{
  "train_examples": 48750,
  "image_size": 48,
  "bottleneck": "kl",
  "loss": "l1",
  "latent_channels": 8,
  "optimizer": "muon",
  "momentum": 0.95,
  "nesterov": false,
  "adamw_lr_other_params": 0.0012,
  "l1_shrink": 0.003,
  "batch_size": 128,
  "weight_decay": 0.1
}
Rows from block 2 of the encoder of a small image VAE, named by matrix and row number. Rows with one number belong to one channel. Each number is 128 + 32 x the weight over its row's rms, rounded and kept within 0 to 255. All counts start at 0. After the name is the row's rms in percent of the matrix's.
After each channel's rows are labels from the 100 images, of 14976, where the channel reaches its highest value: "patch colour" is the nearest of a few named colours to the mean colour under the peak. Only what is clearly more common there than usual is listed. The data: rosettes with rotational symmetry. In brackets: how many of the 100.
# convs0: expand pointwise conv (encoder.blocks.2.convs.0.weight, 192x32x1x1), inputs 0-31
# convs1: depthwise 5x5 conv (encoder.blocks.2.convs.1.weight, 192x1x5x5, trained with AdamW), a 5x5 kernel
# convs2: project pointwise conv (encoder.blocks.2.convs.2.weight, 32x192x1x1, transposed), outputs 0-31

convs0.129 064 [127 152 193 129 138  34 169 112  86 112 127 115 126 119 154 162 134  88 119 143 154 104 114 107 180 143 152  61 101 135 120 109]
convs1.129 101 [109  98 127 161 113 110  90  75 150 151  71  73 109 141 177  94  96  63 139 138 149 126 127 160 118]
convs2.129 115 [136 139 109  66 201 101 123 140 100 121 152 101 185 118 137 113 146 168 164 152 135 145  90 143 126  84 117 142  86 200 160 143]
patch colour: black (79)

convs0.21 153 [176  86 157 148 150 125 159 176 188 175  91 130 136  97  68 122 145  92 125 112 115 139 201  97 150 124 141 176 131 140 128 112]
convs1.21 103 [136  84 152 115 130 130 126 173 114  83 132 201 213 163 154 115 146 162 147 100 142 110 142 109 112]
convs2.21 091 [156 129 129  85 152 122 117  69  91 159 156 138  96 123 162 128 108 151 120 181 126 218 160 129 154 139 118 129  73  85  88 140]
patch colour: black (100)

convs0.24 111 [107 127 107 117 196 187  71  72 131 154 111 134 170 101 110 117 124 147 119 131 147 102 133  64  82 124 147 162 165 149 172 143]
convs1.24 091 [126 161 137 147 131 137 143 135 140 150 156 130  16  84 145 132 161  95 167 165 138 141 160 158 114]
convs2.24 170 [101 210  45 151 121 163 158 130 135 119 168  93 137 129  92 117  81 147 128 117 101 164 146 141 161 144  83 157 145 130 168 119]
patch colour: green (26)

convs0.0 107 [ 92 151 193 141 138 110 140 172 127  70 125 153 151 142  97 163 121 149 182 155  97 185 144 145 193 152 149 147  92 128 160 113]
convs1.0 091 [131 148 165 188 141 123 114  85 156 197 121 112 117 108 202 150 139  98  93 154 140 168 150 131 150]
convs2.0 090 [105 120 190  96 101 154 130 149 138  78 142  93  88 136 165 105  74  84  69 158  98 139 131  95 128 114 119 108 110 182 165 160]
patch colour: black (46)

convs0.116 105 [143 134 135  81 140 127 125 255  88 107 115  97 109 181 132 117  90 102 128 115 114 141 132  84 118 150 121  85 140 122 123 113]
convs1.116 096 [122 110 183 127 125 110 196 148  96 115 174 201  86  90 115 127 114 156  68 136 132 133 127 128 136]
convs2.116 085 [132 119  96  81  93 130  93 147  98 152  85 164 170 150 128 168 160 181 141  96 163  55  95  93 109 155 147  97  92 136 120 152]
patch colour: green (30)

convs0.114 089 [112 107 141 127 155 147 134 164  80 152 179 130 128 198 157 164 147 100  93 106 194 104 212  98 127 152 139 121 148 135 126 140]
convs1.114 094 [118 132  82 109  91 151  78 154  91 127 101  91 152  91 130  85  78 156 128 185  95 108 159 167 125]
convs2.114 064 [121 126 154 113 146 137 111 169  65 140 163 134 130 187  84 129 185 155 144 198 133 174 113 138  88 112  78 109 126 110 173 119]
patch colour: green (29)

convs0.9 065 [179 132 143  98 104 140  87 119 101 103 176 159 148 112 189  70 122  67 132 133 159  89 137 131 143  58 156  98 125  95 133 128]
convs1.9 096 [103 118 149 114 153  98  83 114 168 145 103  71 100 162 186  80 135 119 110 183  92 126 169 157 122]
convs2.9 082 [150  81  94  90 107 111 160 178 151  99 130 122 179 137 158  89 137  71 134 126 151 132 102 119 101  93 118 169  84 199  95 143]
patch colour: green (28)

convs0.138 098 [151 101  79 157 199 100 111 170 180 173  82 129 166 140  98  86 152 126 130 150 153 122 115 135 170 111 120 169 107 139 122  73]
convs1.138 097 [118 128 154 100 120 143 127 141  77  88 115 133 203  66  72 133 120 155 193 141 143 103 130 106 135]
convs2.138 071 [ 75 123 116  51  78 116 131 147 195 148 169 121 129  81 142 120 142 177 147 170 138 130 138 114 117  91 155 120 176 138 150  91]
patch colour: green (36)

convs0.133 082 [126 120 110 113 179 140 123 157  86 138  79  84 130 112 115  77 129 105 138 147  97  94 127 178 179 152 161 143 151 166 182  63]
convs1.133 093 [140 132 118 109 116 125 104 132  97 143 150 142 169  22 126 134  82 206 123 135 151 107 126 116 120]
convs2.133 078 [141  51 177 128 100 101  60 159 149  89 147 107 117 171 164 135  99 133 150 198 106 149 133 112 114 100 115 118 126 164 157 130]
patch colour: black (45)

convs0.122 098 [100 130 133 149 117 164 211 142 127 115 122 134 100 158 133  46 169 139 103 180  61 134 171 112 112  96 107 119 116 128 150 115]
convs1.122 104 [101 122  90 104 149 146 137  92 130 114 137 118 135 112 150 131 201 182 200 143 112 171 174 129  87]
convs2.122 100 [127  68 153 153  97  86 100 110  99 137 141 177  95 137 170 134  97  70 134 110 124 143 137 155 133 179 134 154 133  70  99 194]
patch colour: green (44)

convs0.136 089 [176  98 125 118 112  66 141 157 135 169  82 132 142 125 103  79 153 147 179 112 150 103  73 118 141 113 131 203 134  92 166 113]
convs1.136 108 [ 89  80 145 105 155  79 139 126 108 124 167  89 105  71  86 186 146 134 142 122 143 161 160  97  90]
convs2.136 060 [165 101 105 112 119 122  99 159  75 144 159 127  77 144 204  92 126  69 105 129 164 129 135 100  70 146 140 150 158 150  83 139]
patch colour: white (27)

convs0.131 083 [109 148  94 157 168 118 127  43 125 123 106 180 146 159 163 126 115  63  81 175 110 141 124 127  82 130  95 130 178 112 121 126]
convs1.131 104 [109  95  92 137 104 114 138 120 148 116 132 171 161 126  70 141 182 212  89 123  75 111 133 138 118]
convs2.131 084 [ 96  82 102 140 130 113 136 160 166 134 139 142 147 122 162 145  98 124  92 163 130 222 104 136  64  96 201 112 129 142 115 132]
patch colour: green (44)

convs0.3 081 [143 182 114 100 147 142  73 137 104 123  98 127 167 213 111 158  75 190 172 121  95 111 106 160 139 102 122 126 142 112 144 103]
convs1.3 094 [125 137 138 129 141 114 167 111 134  96 162 124  67  75 119 155 170  65  80 126 137 157 191 135 152]
convs2.3 079 [ 86 101 163 124 138 100 134 115 141 124 134 148 117 125 140  48 119 142  69  89 130 198  80 102 111 149 157 143 130  61 123 164]
patch colour: green (33)

convs0.1 084 [143 138 115 103 130 154 132 192 162  61 166 196 114 153 126 118 110 147 156 114 140 163  85 197 114 142 149  84 143 141 160 147]
convs1.1 093 [106 112 140 161 109 102 148 135 161 160 149 198 190 131 169 156 129  93  68 105 123 131  92  92 146]
convs2.1 102 [152 125 110  62 104 153 161 147 117 134 126 116 198 106 151 160 147 143 100 183  98 112 155  96  95 121  60 134 124  77  89 107]
patch colour: purple (26)

convs0.8 115 [126 132 164 131 172 138 141 203 226 119  85 150 107  69 100 107 128  82 139 126 131 135 141 113 143 145 130 170 147 157 116 127]
convs1.8 116 [118 159 128 135 124 122 127  76 169 125 133 158 150 255 134 119 105 130 145  96 126 133 132 131 142]
convs2.8 096 [169 112  69 188 105 120 146 150 111 153 131  79  75 178 126 123 145 169 137  97 105 195 128 143  97 152 119 120  74 142 108 115]
patch colour: black (65)

convs0.75 139 [137 108 110 168  97  87 148 167 114  98  86  90 131  47  96 152 171  91 143 111 121  98  79  84 122 132 150 166 114 153 162 107]
convs1.75 105 [111  96 140 138 112 149 168 177 212 102 148 124 118 184 145 161 163 180 109 102  96 148 124 125 139]
convs2.75 127 [ 62 112 113 127 136 131 125 173 120 102 149 185 158 133 116 157  77 159 126 108 103 208 113 111 126  93 159 116 145 110 151 197]
patch colour: white (61)

convs0.5 076 [128 169 139 113 157 134 133 165  81  97 200 142 119 137 141 101 162  53 129 141 133 165 167  88 124 150 112 122  64  90 121 161]
convs1.5 096 [119 144 127 168 135 119 139 103 111 127  90  65  41 115 178 117  94  87 142 164 156 147 162 133 139]
convs2.5 072 [101 127  86 183 129 116 158 144 159  86 132 112 142  82  93 132 175 120 201  79 112 180 106 145 152  78 131 130 100  97 128 159]
patch colour: green (40)

convs0.111 092 [154 137 101 101 100 147 115 149 135 172  77 117 236 173 107 146 121 132 141 135 122  79 134  92 146 130 120 166 102 108 162  89]
convs1.111 098 [127 119 107 114 146 118 135  91 134 111  68 178  98 152 108  72 181 192 103 141  92 143  82 118 118]
convs2.111 054 [126 136 123 152 134  91  98 148 132 114 104 117 193 128 130 103 136 212 138 103 152 109 153  87 167 148 100 146 169 137 174 202]
patch colour: green (30)

convs0.117 095 [ 99 150 125 125 102 121  68  88 142 120 197 125 123 133 145 150  69 140  71 129 130 146  86  93 122 128 157  43  97 117 131 119]
convs1.117 095 [160 164 131 186 160 115  92  73 104 200 112 111 120  74 156 137  92 104 135 159 119 123  96 120 121]
convs2.117 105 [ 91 104 122 103 140 139 124 136 108 206 164 140  68 130 142  80 128 116 154 108 148 141 130 165 128  76 119 164 108 189  61 126]
patch colour: black (64)

convs0.64 082 [129  78 165 193 139 161  65 144 160 144  76 134  92 142 110 192 126 155  93 124  89 138 129 150 150 127 142  91 147  86 106 105]
convs1.64 098 [131 134 141 151 130 160 116  84 101 126 174  99 136  74 125 198 162 138 146 123 135 207 165 158 122]
convs2.64 109 [123 122 192 112 110 147  30 117 141 130  97 132 116 128 128 201  99 180  69 141 152 110 107 120 142 127 128 112  93 131 148 152]
patch colour: black (83)

convs0.105 091 [151  85 157 134 109 104 161 165 154  81  76 199 114 105 137 111 109  58 125 122 166  82 149 110 142 136 149 141 120 146 148  73]
convs1.105 088 [131 141 170 147  94 131 117 113 202 167 140  99  60  76 201 146 129 143 145 134 120 136 129 133 120]
convs2.105 080 [191 117 162 137 108 134 142 142 101  52 143 114 122 188 171 107  88  78 125 145 147 182 140 118 112 154 124  93  74 137 152 127]
patch colour: black (58)

convs0.11 081 [183 180 135 128 118  78 108  79 118  85 110  96  82  76 176 153  66 127 108 133 136 116  86 112  97  98 160 147 137 115 110 128]
convs1.11 101 [154  90 100 137 142 104 115 132  79  88  74 137 124 106  66 165 162 115 165 108  74 157 128  88 110]
convs2.11 068 [131 152 110  97 146 153 137 112 132 167  62 132 198 167 131 133 123 138 132 134 127 133  76 167 127 167 211 154  86 136 153 163]
patch colour: black (75)